{
  "horizontal_flip": true,
  "encoder_arch": "vit",
  "encoder_width": 384,
  "encoder_positions": "learned",
  "fusion": "prefix",
  "decoder_layers": 8,
  "decoder_norm_position": "pre",
  "decoder_head_dim": 32,
  "decoder_parallel_block": false,
  "decoder_tie_embeddings": false,
  "init": "trunc_normal_002",
  "adamw_weight_decay_other_params": 0.01
}
Rows from block 3 of the image encoder, named by matrix and row number. Rows with one number belong to one neuron. Each number is 500 + 40 x the weight over its row's rms, rounded and kept within 0 to 999. All counts start at 0. Numbers have three digits each. After the name is the row's rms in percent of the matrix's.
# gate: MLP gate (encoder.blocks.3.mlp.gate.weight, 1152x384), inputs 165-219
# fc1: MLP up (encoder.blocks.3.mlp.fc1.weight, 1152x384), inputs 165-219
# fc2: MLP down (encoder.blocks.3.mlp.fc2.weight, 384x1152, transposed), outputs 165-219
gate.366 095:459476428556521590520477494556487440499540549494455511483508458462499511528511516490528500470508512484529523500516532435516492416563474503468428531446473512488466481
gate.367 100:476414490480537443397499542527526483465501499533450476523516417424457445539503457435530608529517485469480579500465511479459517514549507483556502483423517529531443539
gate.368 098:509546467508515493435520502579440461507502509492512481502527509518488579554529462454564481545485545534465575519552530464423531466497505499539452541497476560492447506
gate.369 092:465476525458521440451448496515465507537536409523549464512452559497515524484496573507499481477486456519510449448484524462524432488521486462574459531496475455512531501
gate.370 093:492490444530512538510531463511519477535483561500416623446493523422564414510524587484510515451530432542443478476527558521483561477506510459492522485424530432539480510
gate.371 094:445557522526486500483468530475412477395502464483495576598499451503480518506492541528492430442456490459458540501520462574462448538477508511450445550474499442484502585
gate.372 107:503527467515521563490472527524483460483572462524546492507512473571515512463529488463457524562567474483548469528483487544505519522481485473406509538550521508509529483
gate.373 109:489498590438505488509565489501446434455486456531585588473502440473475487520554537537473473500474537514519494525510466430533430460514557462556508520565478512429563450
gate.374 100:525497499422549526520519471431474552553465520453494476472517526529442521589462531433480514455430463539492490513567493508486448556490524486482422517510485525422550465
gate.375 105:534533547512576501539438483516524496538556468523598452530525500518502527558416461472443465496541582538479471475499485500477515571461555523463439557524491473530428467
gate.376 109:469494523564459489523526468475464514497412515509495467496454555500504470424515465495515467538482467472452608499530454541439496500468442565513451462534547520521476520
gate.377 104:498531538483494629463427408500523495580513463480463460475522527456494489562493582488496550529452464589523470493523547481503468514492519483500440435501490466524440452
gate.378 107:440493497565556521549489518445511529472502456539550494523466472530466405456529494476470541500509536495433531530475454458514537541515453547517508538516512464477484548
gate.379 092:539452559516484564499557564452516431563517527525461612562528545436499492523588524491576457541481495454551488527471516514524499492569519554478552534426578513482487468
gate.380 101:519557485478550567463524549499516566547544447464442443542500514499520497518478530464435466548542509440488488542514514473482598464444551513499536493498434536473502505
gate.381 106:500521572509463517464436469553489531525576504576406434501431472444545523575456498485516475530440483440466468639472561440466493443476551487473473490488485494424447462
gate.382 100:482472550541567525439454495496491477511449478459505532496509469500515580494467526598503444496493498531466479464560497531414457452519492457502537463522462502484505457
gate.383 101:497534486474485436555527543457416542467501461559494461475501580582516450474480524449456483527490494502515521538489532490428428541489510566508457445489476526486559503
gate.384 104:536501531610506495530491460536420541434570466434540509486495558529471513546615524436464543529501466475537559478519434427527500555512511486515452487522498396522505516
gate.385 097:468549508531459588430502509450528474487555466474455474495528518504516452488479474523470518439437448547488512557520431471504438505526505561467510580493588489485481471
gate.386 096:484469421548502480528539484445498508518535521518532503499507479606526517495452510406515536491544572518494485554549529461532454550533554499508454554510496535484499448
gate.387 091:565478519514492536572553512549524478488524494517464462472525548435486550522481495479519496500502500506474461495559508451451470548577504518560506499407456450543551527
gate.388 098:560506543507496503541589553503453533502483432443473483411474519528579473483481533416482473479510528500568432526480528567466485445492550530477536549500506585438482459
gate.389 101:498476572463522487519525543534498489473444451535546542502525533428529479483543542632422563550481587513467461452407500461504440539566416518518571529452561452530539507
gate.390 100:446573503497530509506500442474554502473460513455477512472511499555531449485499587509445511461561537500468473510544483502534489506541495477543465498451533399491527423
gate.391 097:485540387477389510473549493485509519473491549512505490551480549548505531456526452503511491513571591510563527532517472580498467590479511429520512543515457574494530533
gate.392 097:513495577526491490511566494565478532532489538492400441497485553430489574532552525511461477538480562469505462525458533493461475484500531512529519505458544550494483459
gate.393 095:446542420512425530596482475482492519490524539486467591525486530435485500492559459500514512476460421505511506490519409481464599501444472483488555507565557536478514524
gate.394 102:503492438468530519512461526432522501511527452538519489476523537527522475490506554529498435531565492484484502486485507530507561478466506533530470439422470553485585518
gate.395 098:518467465517566487480491531498480480478486432480412539539571618506540414496522488520538475480562485486471538496532546457562558524558481492514480522525488523500515438
gate.396 093:490486503482532489458538444533497464438540480526499510496447470481478490484593545494546504551531441479518501489491532496503558544496536501433554517446522528486543466
gate.397 103:480532534453484506468536528484516486523462492514500459508449452467481487538527500404503422485530471465501462467485531571520482528526456498458464527510479494441514466
gate.398 109:476471493511507528545513554524467513401498436541470420486494451512547506501555553548383470478522474436445430451450498390487474451430543495560488493544470464441491452
gate.399 090:488461453559560473537518516451453552517461531531500514450518573532508518498486455429536539552443489523483525491463406491515504534461484554446477482560549552478488473
gate.400 101:451432452494489466511462465539459546480490497551462483523511427532478483541454573479575485509474551435543517479399594451547533508473549554494424470487487508471565532
gate.401 092:532492524447531485462513553443504482406505441516516510475486478493494560473471508567500492538571420553552505548481505469531467469504508511369472530545497552509471475
gate.402 097:455548514481500459448567541531495452452498459520537475564451460458511485571526506495499459499486486545513453452501482465519466453432437466490502544563517518528450476
gate.403 109:503504519548465483476579455474475484554500503447450521474553599451530444543507538445514498556481478409545497467533543491538481484513527501453475561518535530551455543
gate.404 099:538550510430495494513485496456441492431529526586451528468441483504472518501495430496401554546587514450541514535485461538427550543497474548506541506479450458459500511
gate.405 097:608496524475565533557531518479530466473546516557437436502504470460520458571467546492598488502511442521482540480463524505561491496547489558488532568486426485467509467
gate.406 102:451465449465496506506521503452585510494440529521480514479475426507578500506482499533504528521426454459507547480471425526528508515515533529525513514470427467540461565
gate.407 098:514516367562475452492441481513508532477518444489441547543493511549583436546489539499474456469493478435482486509488423529519502457543603497551502624482485506465540518
gate.408 094:504548501502471520448541497575453483482494481460558518506472482575533501457565548481445511483538478529459473544482506517488502521467501500491502463567493536452526504
gate.409 099:471492484473499490538531477498463445475584531523507462523464571516541448530553522541443516572547503492550439521574505510492467529515533512444484498562471523450477481
gate.410 095:499475526523467549499574541528496553486543515521462568481449514554463491466519445546443471463492515574483472505492424537515566497517493500488505464447482524470515471
gate.411 099:511421445530487441444533508488556476476526524498560471546541431571486500517472449533423551496472493446509445486508503410538502572434436482455550488557465463517505505
gate.412 097:492495561539541562508487495488472437403493485492510540416449546495529404495426520523495496468477491478589497522511501525544501498495544522452450403493492485563541404
gate.413 097:467475489498482458478498550528432520539558455471496439538470460496502598487496516456538479518382528547503529579528539506472518422453491559563529528472485509541519561
gate.414 107:540531511498524559506541465504472545474493519477537478548440474455549478451506521484465532464485456540489510463464546496474526556468471522499517574516513485490467455
gate.415 104:506489550537572443530489458519517512507507485491489549457428609436453484525486503539442444445516531481514476501541479440484445474422456490482475548518490499540461506
gate.416 102:492593427461582528502443472505543487395460512494515505493554525591556509515557505460483567491517514519523506462522485540537543611579478501471536528497508553555481522
gate.417 091:499607440492516506538561480505473473501581494482448495432554607454514488454489543424464507427483413495531533491533499478522426450477514503501500446517529521522489449
gate.418 104:548452552508479506517421521492505459591510501386469523467457509503470488460538526417466533460503522466513567467550546554479510500451510508444470473561524477425428528
gate.419 109:431516477452481525455533487439543506503444492495505546528565477573491514521463533464483505462496497533554515466469560536524500521477477484541527527500518526420570513
gate.420 100:505541533556525466412588422490556480482475479465488540484476501523487513515587550518470515517463527452466447513445505496496502557486474477489474404532497576440587475
gate.421 092:506505546460491570550560500583450554553505498507461484442465542466538522479415548553556525556498502481460543494485465471514458551482511503508514514538494577415451453
gate.422 096:467488516469565520476486478496540534470484490559480485483435479549527556474531519494456420463476449522483466501572500444443461494482471527492479538523578536513553493
gate.423 095:474434441458465470501569475571408507495485426522543510527491446482438502466452474501471575543469515494483485555500615530494534560502495544455483461536534503530429618
gate.424 102:498406495532430532512466447521466454473557525509500555525565569465580536550518513491495458459478417442489459459499501570479546487567439446595486487540510515506498527
gate.425 100:401483513525422554499498403477465556419474535515464420470459476504404554539426524473483450531483577454569537518566549442503594522407516459473495500457529486493568494
gate.426 092:557509495491493494498494499555512521462484484471584551514462473442477479526450584511490548482511575508491552532513458491531505542475515518490499527542543508482517498
gate.427 101:503576460446534558509596466534491479531539516445405501516471603498492490451468477472447508433499454476565551516552519514521432468519575483535555427510469551537466491
gate.428 104:439514411503601492499429511409521499497479553493459475517558522495508462567474501551500566512484421484466564476478436527515552504523496547418515471531539512504490509
gate.429 103:500514470497508511468530489475532488509527463522518545468486570515482552496486557551477477553529529520503492464490575521472422476491496579454466512419501546505400529
gate.430 090:517478517495509505476498508527502482514529501463458408508593573429501547511544469451462412522528476496522501523534506488423495532504516429517458472519481546503560516
gate.431 095:468490498477503458489533485488482495522536513526516438451498468509537487485455534464511486567557523559511493461512476485475494487583506516462475509495452531459421569
gate.432 103:582483573523554516471528459508447485502548450524420500450480539474524529551474590482487519542625534462519468465539527451499474485506510513527498552479480510429426526
gate.433 098:485556518534494533486453483529520440420503459499497486528524476554510410489548451498512517500544465476520502554377487556423515558514475452481501626556497532490462470
gate.434 101:549482528510502441509515584487414493505530409550507520496559486428492479529606519498486504498447534552499389508473461534496479454461555462530506562492508522520442506
gate.435 106:524455535503563509461504515456537502436529417476551458435515521466515497452541419483431497503521534562447532537507463581481503498485544484454549525422452535525498529
gate.436 098:481443542529452519550435509542534509511460468489516525514515511502497507507410538443495467565539492529523491519537541484493465487556489526476517525438419498520482410
gate.437 094:492495450480520534495552503511476496494507466540475433543386444455516487539552577491505405458563488466484435454458606474477503440513546500545474520481555528545521518
gate.438 111:483524481556559482481490496495498494475537454520519489425449487498442502534498479424528614518467445484520551486487496511469483468516480528574501454486469504438478487
fc1.366 097:524536498482456521556489475513500482541509449493510502537498454499482505504452458522507566472463509547559518431469527511489499504497471574493519534513524507468512485
fc1.367 102:458511496521481474552464457546514508475526524501541512532488519532432470500482554509441559513487535510500478451476571493443479538472467443481497409444466523453439456
fc1.368 099:487497507491503503553474484526511445442515518549527521533458508505464491435525590505501499542539474478497473482612543517471448548529450474526447455514492500545473527
fc1.369 093:520458505520498517506490484473486479479500531474417513467432546428438519579497582430524507494520599519495512542567532548506473501512482472471440563462502487503507478
fc1.370 092:523455429541528498490447542574524497591517523450521542478551525490552394542575534491464594479539485485504494471483468497541535497521489526479477473491515541557495510
fc1.371 102:536458513522422474486546519500430527478593559554585506492531564482545478526562472489418572533483426464514502496529469485497535494537443502504477421530495585517461634
fc1.372 107:507510472571482497522497517543495518570511507537528497501507499477439531470546454468547470475488518544596471518547523486505483467504520453518473554495513482431495518
fc1.373 107:519569467511461479470486474489436514515514567479482523532483556385518482503498475542493495417489515506473524518521515523443458522551515476475521502429492543553570457
fc1.374 105:455454502479471487500476462522503498549472540485491486466476521508512477492525472527483526497511509449493450459531447487459507490511507526482451482466544576545472495
fc1.375 104:501446520552517526534497528451507578545430496589482580532542483530555482544500416553463511468573447540447507471484496514476535532493534540516456469427575468466488481
fc1.376 105:457515526500443472520462453506546503502585434518528473555574471457516499551439564468451457538496486538580453543475556551490484493491451454460500547515492501499549520
fc1.377 102:477479449554516530529536459476534509485497484504509459520516500517416534545498452453497511520463411530445502465553522500517499430505545482488535520488471528503447528
fc1.378 110:487521504549503536543460484465517499433547453506589566471475485470526515562572496462442508556495522528512385583473464410435518487460538431480540465509515484495501473
fc1.379 099:489548522482462467490446446538477465517483593537483459530459505536537531550452517516378438431443434404488511493505472553497495493467479533512466546537494482543561431
fc1.380 090:474537421538456490475514409477497507494498478514395524526508505538485478513504456433377477471473473415453494522480501483547461495548479501490506514537523567458543493
fc1.381 107:529479463603504475495584464516449546481433518524437387510466547441500490454558477504587419500480458460525567562394522448452488476473523463498507465475483439521520464
fc1.382 101:518526519509520503548513541468458570524413458574526484459502494460535485522518514459480477515516479495511580458486530485488566483502484511546461438464534552494417496
fc1.383 100:531523509519510480491502558519438483510507434502473516438568450577488511554462515525480483559490596450488531525568508527536526515507513487510474477497521465474571482
fc1.384 110:524522450569541487554478509515458489457500468480512459515452547476543533456462466482488507432514464475546562528526511559489524454536536525536511522472549492481510560
fc1.385 099:513537541508465454482565513484495486554487455457494562501527513485565518530513553518516541573496419554472518528517526443504506548518514470561509542516544512444550456
fc1.386 092:507513444443468519504493537525546559498523522462484426485423493578557546522493415597423442505440433510458534555534505550511486532500514493457547451588465460497478447
fc1.387 090:490423475528477544486521496506417527510510513545528579476499524499496490509494464521534551485538552508521466500559507526473541485522531442502420462445484498531466549
fc1.388 099:504559470490493581448582499503526542475434511503488478476439498518466514511514503518563518418463451439520524470416555486520436541528491558531589488529523468571491567
fc1.389 099:529454508511446395535522497472501459522466545450538429444485548450521506501511543472512519478461425497495609568540467533507517418527518467503533579445511509527461505
fc1.390 098:493485466481546516572449493458450513431509533482537420530442581485479478475493523482474516583539498564523475477495500527529540502508495504460518550464546460507475529
fc1.391 093:534550494523554552460494550467422497489548577572494518505468462477509488571487497476448468502452542554471463429506487488430447526539555509533528545474481420481455493
fc1.392 106:463546445545524504556485540452488531516535492440516556521492524490552449431498489506499524526477487545525403460528524504471509446527493526540538504482474507519513587
fc1.393 098:549483463520447469468457554501525462448573573560552499407505511486467456413484553523610479517537542487540464514465454512521565490559503462464570557488458490520467484
fc1.394 097:475450531503461520522440504573541461521511500505477451439569547509514509484496549542539430482450517515533440498522511445491565532455468461573482495482548408501563462
fc1.395 102:547511518477524449499529496512489459538476510501517455479519478445499531492521495513529513555469472482510532587473475538449481478491468485528511488544489503474515494
fc1.396 097:505454423566517465531498507522517445506509570467477558487481537553511490471542490506445589556492493551600525461465506441453532514577524447488530466462471412545470504
fc1.397 104:474506466534466480490510479470475477469501497479524492522463500476482459482489451468436548509502442526514468468451477582452530509516476471475559438554455491526429435
fc1.398 114:464501561498471572515606503495434454518486519611515480507471439460521537489511475426498465531535512460501508517512481448512517516479541545486539498482503438447480501
fc1.399 094:475497470541491545511495497538528424476522557499483495539540524450452464525511513503515466567508507536472540533510553471460544475448467433450555569460583470586525504
fc1.400 095:439484479520557472562431479503557490587427502454492453540485436541484442459437470511518417470451464535538532533478486497457504534456529502574522517481463520589526464
fc1.401 090:435469442472537481561485478502476496473542504495496594592427555532463461455507468474486433502548451510504455460547512516544553550489467473483511485417501531586434488
fc1.402 107:474487449380449549474501474532481505551507554516504489451488382437464532533560515501499420506417428517516433473589541447558537464530507521439511533568508441451521459
fc1.403 108:512569524501534469430490486456489470483536494403563572491459476508472475436429572557422494443503543524512537499483501501497510465560481500507493459506469427455503478
fc1.404 104:473487492418500447508516526503512454480527471538482505520503552481436562598453429562490562560515486531460426583467487465495529499474521506523635516559496507489482459
fc1.405 090:484479455561532489451500527496513521434575466552491538406545453525504541496523477497457506443473470461497488533405456528488489450481525523522483569542558495488472472
fc1.406 097:533471488494479579490483430490482471515401479476519533435494486507516530471441537487455546464485538502503466511457466428435462476476500452511493533471505428496528545
fc1.407 094:483518540502535432552444487543556463527489512554484568540523533497516492543504537548519443442458413525467553445466476452533501500547549492482460524506516489521531496
fc1.408 095:534484500504409535522526509518566532515499529502431521513528467518535464544560554487578550505517441500587492488517467539503534503462482450579423496458473543482469499
fc1.409 091:486501552444410496510496485536473477504471505515493504500474517535577492526504515498525507560517527468543469493616437461477485458597544544494516484509521534500529484
fc1.410 105:489572510470502526575530569493464464468516477515595555499492519522508532499415484490503520520550534522504505534489494538496437512507478549467446533504586492521475549
fc1.411 101:490428541488460512532480508535486447518569540468521579502518447491507477428555492465546502436456477513533559571584483547518549477429480506526502547469481452484510485
fc1.412 091:553478524465484534480530515470456490548554508506391550512494453476464524497445495576502461463493525545460468540488533479505485516504553504573499522475538499479539561
fc1.413 105:523490504482401553449442466443523520462568501520578562491517457471467512513445470494474553557520494460528529446514539504417467486413496484505506544490491525432483466
fc1.414 105:494571496521469521494508507527539453482545489556515509550555490453532518566511448485513449395555515495427548491496421482502517475522496473534489464492495460384471488
fc1.415 097:593519450522513499449500501462474564486443526488491479573511442431497441525499538512620471500490537538491531419517477496527523439602515444523510473424470457513532530
fc1.416 099:493560536496411502536534448525519491568573496437565522536502517495472495524519432474480513512489531519469482540491531479499499463478527493586524496566505518492513522
fc1.417 085:586537501558475465482541511503517563489417474493486470388455470482497508529536481488535477489457555510513438548466481521479522498506433407522513497491456441486467442
fc1.418 106:524481420485506495465469456487447466438467498470479507505438535479536511546533492519501485526514436529572536511498475603519489486507524540575497512404533499527504582
fc1.419 108:512491619499430586442492526489529561501484545497448378551507573502473503427476507473539553462488505480500502509506538473529535499486531558526515463508434523495475541
fc1.420 099:529569532498567480526494536520469462433508526450574518573428491517401516531478477447458554517551470523536500514576472469388446513519467496472520431551472527420550527
fc1.421 093:481441432556501526450533482504576536535538497513510471518539517519572532525538531513555451492441466519495430469491454503519528465571567542457511545530585474527467483
fc1.422 093:540490517459434561469507508511553520555538431547506455452568506551452483458412508500462512578482488504529522468434557531523505506525526538530455544497468498501472418
fc1.423 094:465495559553432555517538485471565407565510420493522432526486550536477583565534449413531482557523497536506461470431493538523474525485465486535482513458560537497493526
fc1.424 095:493520543440513472505532526509442490439481511455487390517477507554477544501508435535559528471532512503486489502513518528547513489486489477564473459522461568515454498
fc1.425 094:503521483482525433468521524440567418582528461505490522567480483503436558569500487516548600476463530516520470470558528447446490507576501479511527511505500478471468431
fc1.426 083:539474498458505484569548510492487445561534507501523507496532420518529449514606514517535513516563557508502489489498459456541434514506568543520548608470496504575523579
fc1.427 094:563578475559565474486558508525520570506437479461430467429433481492456507484545407495576433497534565546457461586478470552530528502521479465553501501501461422473516445
fc1.428 103:415566507436550477463527595513459520464511459540485477451495497463440466469473569524562425440514445517450512504547523504510448493537551402515475540473547439466539534
fc1.429 103:514497553513536462505525452486533407520447534528543491452462515486443457484514486423479446534542514411508456490537460524438463482522548486504468455464527450501507498
fc1.430 092:425521503489440457520480541494537504440556544639485386436533534463482417495521564508505436476554451555533491556453534494610473492515488483501435508488429497481441514
fc1.431 092:546539514543470539511505413452421504540499515463480526479541547485487484496484507559576454540408508490403477541509539572512480519455554499505490531515527506470461471
fc1.432 101:565497544556476511498564421517470474526447512477498513499468493443540488490522537496550533472575597437502550507515446476463442567489480536537529561511544558442452498
fc1.433 098:504539489392445397470514557460479464518527526483412459530509474561455460505419543575584480525513595530529529512472501494487500445537436463568409532510462461550501561
fc1.434 098:522503533490554470531540604476471493442542494464485608512543491387492490507418487484561468478488500443507439506465537477417459482419515493459493469495525464520508457
fc1.435 105:469514502481481498491538571537483497478518527472498479564574487485454535492537523452514433521503548512503544514451486460527480462520515487449489555449541454492563519
fc1.436 100:574409552545474482455524516599497510457499511495446405552490483532509494459526446472511512442472454520563551480483441516484587535417508487474456467488519561507415512
fc1.437 101:546510454608497491488584529524428539475532474551456463519490437536523535468501484470520460480488515480472492528527557535562477527564548543462536503498527558461498467
fc1.438 115:503527462506481480529491529496411483451514481553437419550518561569494509476469397455428447476486598596431486455547471443461495514489519476515446564536489515553470509
fc2.366 094:561527555474461608469515499437513440572479568470489453515512495528559481527397474487503466491515518596422523476501449504500459497583474443483455506512560489463453454
fc2.367 099:507477413512398501487526528449510459510452515554522479475440485533517514487497542565506420516453450494484471554545517514391499492502527570537511548476437466478514574
fc2.368 102:523451523486470485469549478504513502440496487493525486553516515525502456539497492478438497521525467467518482434496543523535448505500515458526449505547482495544536474
fc2.369 098:568560530591441461531532454525486448490576484458542498444483443483520488532490616474572570557463445489523474461536434518565525494465486461551526501462581455480453522
fc2.370 096:511490517525527498476456506517616544456521553544525470505485449425526498472518476511562469424542495472476503543536479495463554437595456475518564495489467507458541540
fc2.371 103:589572484573520440520490502578540541571499536492482482516513516455513563420517520446528496542437570510467498544413501443538543458442497450517529460491535531533538465
fc2.372 105:578451459503522507461488585540524501553540481536458563547514545445507552435446527475449491435510491533554477583504472485559521524506410523519497571460535476481507489
fc2.373 107:506488484539432546508545528457467424454600486523419502498500470495451461493500503491503589476527476562548519547443543543375425485450484478493601574509469486484495525
fc2.374 104:467520456450515454512454556501472559488483555601429494527469546521500527520492445504531557541450499496433557525444442426537422537494490384515480526484469466464516541
fc2.375 107:523561490557552462497536550505501504565547489495551501481481521522459435508516498456513493459486480526536448501507588540552484582495584494487443400555551434464444545
fc2.376 107:529472602474580480587431578507454589477470458497509482440505455487481459447448504420499463416438527458462469486509547476520483466516480423551471459510506477523489495
fc2.377 103:496534498549454505432466519525450519474494549516479549454523444434493462526473511550579497545495502388470542531547562514541428454487522525573458559469521485415456535
fc2.378 104:532482502520541554465485470505537485504475430528491411454486515498431510536519509543513484520414478556543478521478479520513484476492501516462498434488508468559508466
fc2.379 101:503500491523427528442556532443520498602488523525500482517423459480485446499561527573501423531426368467520455424559561450535503496482458470531484550510461476494488447
fc2.380 098:492564514435533521503486470463577489547543511502504497584484494539512560528448544485529498548500505577494545475523513494503476504558513541444462463539560496509454556
fc2.381 109:565553486490533552506531535508476561529407461499469492529510493497496544595433481494457494496534528526537527425452421442563497516524508486420530458475519519530447476
fc2.382 100:531535499456543459496501480526517431521443540511474557467514535496500449507488438576469489473521518488511467519473523556491482456500478477416485558528515475558492491
fc2.383 098:447485460531482555478512525541403493464584575505563523594511557601515550571519517548520460425460498535487385505607562416492543505488519442497534543533439531530526478
fc2.384 102:478488407529567464496461556521509484481536548514467520485533558520563486470466432400549475537500509479412462507441566498543438463537479480474495515476512480469534495
fc2.385 099:525502523479480452569556563531439491556519504454530465408517518466518478453563530507535489544484485491476440494453457528506523481552580507520525503570500419524450480
fc2.386 094:472596465509475546517428535451560554525469524436525497556440504525547497462479466521472536556564515407506506582503493533446449496523492500529453524548496506433502504
fc2.387 089:548505454524521459452530473486491430535459526528519481480458536512520531490454473436523479531523521481493488465490471443494484543541446420414503444565574491535535454
fc2.388 099:488448548479526494561521534480406586441540513428532499498530489475511523521593459521458499514580499490470467502476444475545450478478428501511455455559560424514526522
fc2.389 099:527521494431571479502483537525499516502489485491543539444575510502544491493504524513507514509523480486560482564461341572549510554443474457509492499450533548449539493
fc2.390 108:511480481459478518493446493472495447475476443430556427533470497485490473446468487433495508610520471473499477452480426469484556516465437591502472454483490534506576529
fc2.391 093:493538472451522496492514543478447475492511514576427506482531425479531495488499540557544486517493474595417538513425472512547502522474556463482552481555453489489504463
fc2.392 111:449425520489474538476432495484468582449532501507547511456430544520522443509565491555458467514559452525453482488495556516558477482523505523553510459503553450464454516
fc2.393 100:525532504509502505456444429408511446589551513496529534404500516427496510481564464503430502480481456472507459529541495472499530471503427476469465488482478371442590568
fc2.394 102:506484526520491491488430484479563508453489472536524458489460571544573419451512450515449529503505481527572506486517480548546528554480440577525488426485506525479504472
fc2.395 096:578478496478513484523511511474498602562547464455476553470459561438503442495474486505476511493381459526544538541512420499529520528486416504522485489484502516554537502
fc2.396 103:492502466428498520569512544488445450472512499471561440503564549506513546526497511460547452614537527542476541513432529505532484503476469444556474533541568526438447518
fc2.397 103:528415538544501517502483444494581508523475485425527598484539516500520445455484517530433420464481502487502552465610535515528447425463401464514505479496467538519528509
fc2.398 105:520542496499526485493475534454502534515497457539500411534520518524471546442448512436482486480454516520533511486524468466603498522534484468466464391568503447494505466
fc2.399 090:507519453502474514482444561479477526517501511525561458524508487538480521540471517486498521547558487450433501521510458398515550478540487391511429510479561494502502585
fc2.400 101:498528465434477438554479455490474459492464513450563544500523519534534469413506499549496449414440497459524538482457554514510507545486435445538507520396545508413493516
fc2.401 096:588546493477575561494491454528481498520549512488447561534536469470561508519427490504536497496515407510599461456440530524465509430470562431463449427437508491487515495
fc2.402 103:513501494504587497580486520548572510494530541453489509478501504432421540454572513533530456536531517491520479472469427502453550456574405474488520494473577508511517520
fc2.403 107:505483483527526421475507568529526534547514463479526448544551504502487461409578453499512521501491455504473529540525511529562532568499526433534488488539562482465482480
fc2.404 095:473558516548475504502520586587545403488437411508402480533519543478518559559542559481539507511453463500471550471497461502489574494483596478495461462533524589467456544
fc2.405 089:484443567458474559429490580456554503512440515573465545506498478471507501530496525488524480523621525466606511524482525388422505457509559467494460502519495454476472457
fc2.406 096:530597545557480534420475429504532551491468485524539491499538507465441473473478489468471483515523578503547527484481485454468509574463499470510458544499608549396497474
fc2.407 100:499473480508542506508494390510460427566505529528501504537484482475539521537467478437540446578520425514481446499544549520579461483476469433496441520478538529452473524
fc2.408 098:499482499478485497527506553514536490523534554508491526506509617517520495431502474500525500559512459458524458555517542447504464464443467467495504543460477463505448567
fc2.409 095:485492504475466544401548436559540539473418502544537491605491519486493512518435532543543498573454529517471467442501540531441535474507466504499549514418456512499491501
fc2.410 096:484484587559507494536479509548541477499493470461522536455472405486531546572494530561472465469439457557484455518484542515537470459496543465478434471520509524548418502
fc2.411 100:568548493554513414507503494487539516459479510544493508507446484581549476497584484466530528551511494532453499556425465433499494443455520504483511521515577571434531473
fc2.412 090:474475448540450482499472547486427515486513517496440476511518571454484530529534495496499468519543465552516442474515486518487438458548476553473470544507468547544419443
fc2.413 096:474575497497531475496464517529458616534491490460503457534515507496537535476504558425458479515459498469477481517441429504573417524575549367510451506472569483447492474
fc2.414 100:464502533478513553469556479473481494561515563546446457489515417501546506522467431484434481495472477518491493519572552495505476509578512437490506447421466497429488556
fc2.415 102:479548459501606507476481513458518495503410466523487546577505488500439501522500486509526492564529455563553442483566497548425506490504517489406550509480459471440536523
fc2.416 096:527548519514479490444514498596539454505484469528463531507474486505479475506516508521509511537467557513512482505560503609477469487501467519490419538558464504457444452
fc2.417 101:484531505490535467603497612416475477528603479486419458469472490504468484474537504492521496455505492465466490533463484427488475465468506459439481499569459527527457543
fc2.418 106:420497459504530526459461457448493586529490525486526468581456533516528462485509556497489559530572455536497497573457458565482469482522506473530480516510505527535446461
fc2.419 107:570504509532514550477454513497465505465518480490588476431489534553571463519498493545447532537509509528485514626528524449484480488505474488561531542434510461624558460
fc2.420 103:469537480508472525476528490453453481581461505519442414583525430494479454506524582517526504478451490494520608433520507521516539533526528511526486402480479498572537463
fc2.421 095:531492459509536517519482516523542516493491557505503504492508469515539466451472459466479560540504531524449493462451526544469479460505491442435446456509510505481511472
fc2.422 092:474527480465532540510431454476490534502500462562568523537494489512480506462520492469482473515558568476540522453513549412488557493494490544551506555450532514549474490
fc2.423 094:481489480485530516539571554519490497496480469456458492554524533487498552512525481567526521494513454609487444541596496449463477521486484499462503502503505532562467516
fc2.424 097:456499513517436502519537500556475514493534509420434421522499562507527501457511460500473601464468504459571499510455516509475520552562548540528584500467466473537492543
fc2.425 097:494506466540561550567535532535533542531443481468523428579494514590503526521449453483538536518511460439479455484474567604540509516489494483515427494498496499576458478
fc2.426 095:543497487455509433515532513472545459503582468441502533437553551485504507553477506470509403510564543505475538574464522516542495560478512472560526464508574494542514545
fc2.427 107:504546517483507429624490573413446490526562409435432404465485485521465523490524526465516473461470479462491507553471445401510443532481476502464474524599491560526500545
fc2.428 105:492558554491479478462482476479415485535477458566558516468478499445588468522451536475510562548546477568459470513488459425495483476472508454572500456479540399421451490
fc2.429 102:559550507451466521547442456428538598568518571479564448493454521520529531501478518489457504453516514502540425464436428501483481478518548567467424533538496475480478535
fc2.430 090:475525492472577510530495551424385558588575515476492514472467495557497455494545483482458487479461475574507487446570541536516517445412596503500513582467565477508551496
fc2.431 092:526535507520502457531547511536447497504465521482522525416559504501472516433469519452521514530476534483455468584497491574456574569492508443424460471523486511478490425
fc2.432 100:449522538534475443479411485509499514516442542443541429518563487538451487547445538446504528585416531386508525522485462453436532461495551555543533530495482581465473530
fc2.433 094:593547525468467491535491561452460492484516536543447551483438538547548533564536521445505484452497494606483543536485525491545481519466502501512458508477476537489487524
fc2.434 100:496527499467473458501494489482464515476576462435517543487496599577513444484533447494446555465484439462508503566452468505473515477471510477528559554517545566590470552
fc2.435 101:516449520508559470533498471578421500497487524489568443527539487536529473440506537448517463525480452557485551530481544471398487457468520531488430571487573466505526550
fc2.436 100:444463498529566462480538553520568610490505541529546459525543460454454472491504479549521539447460441525423562540494490520558465467593532498525535535505531464425565533
fc2.437 100:512504515547553503482546499434513453487501479463515598534518507463466514512595494547585513494471484501509544535534456548520434517478515537517537507495524492552478538
fc2.438 110:516470450500463438508480447525526410461468486489449521480447516471511454456473549538499557463542484499470528515480533463448487506469565519509567526536490545483428538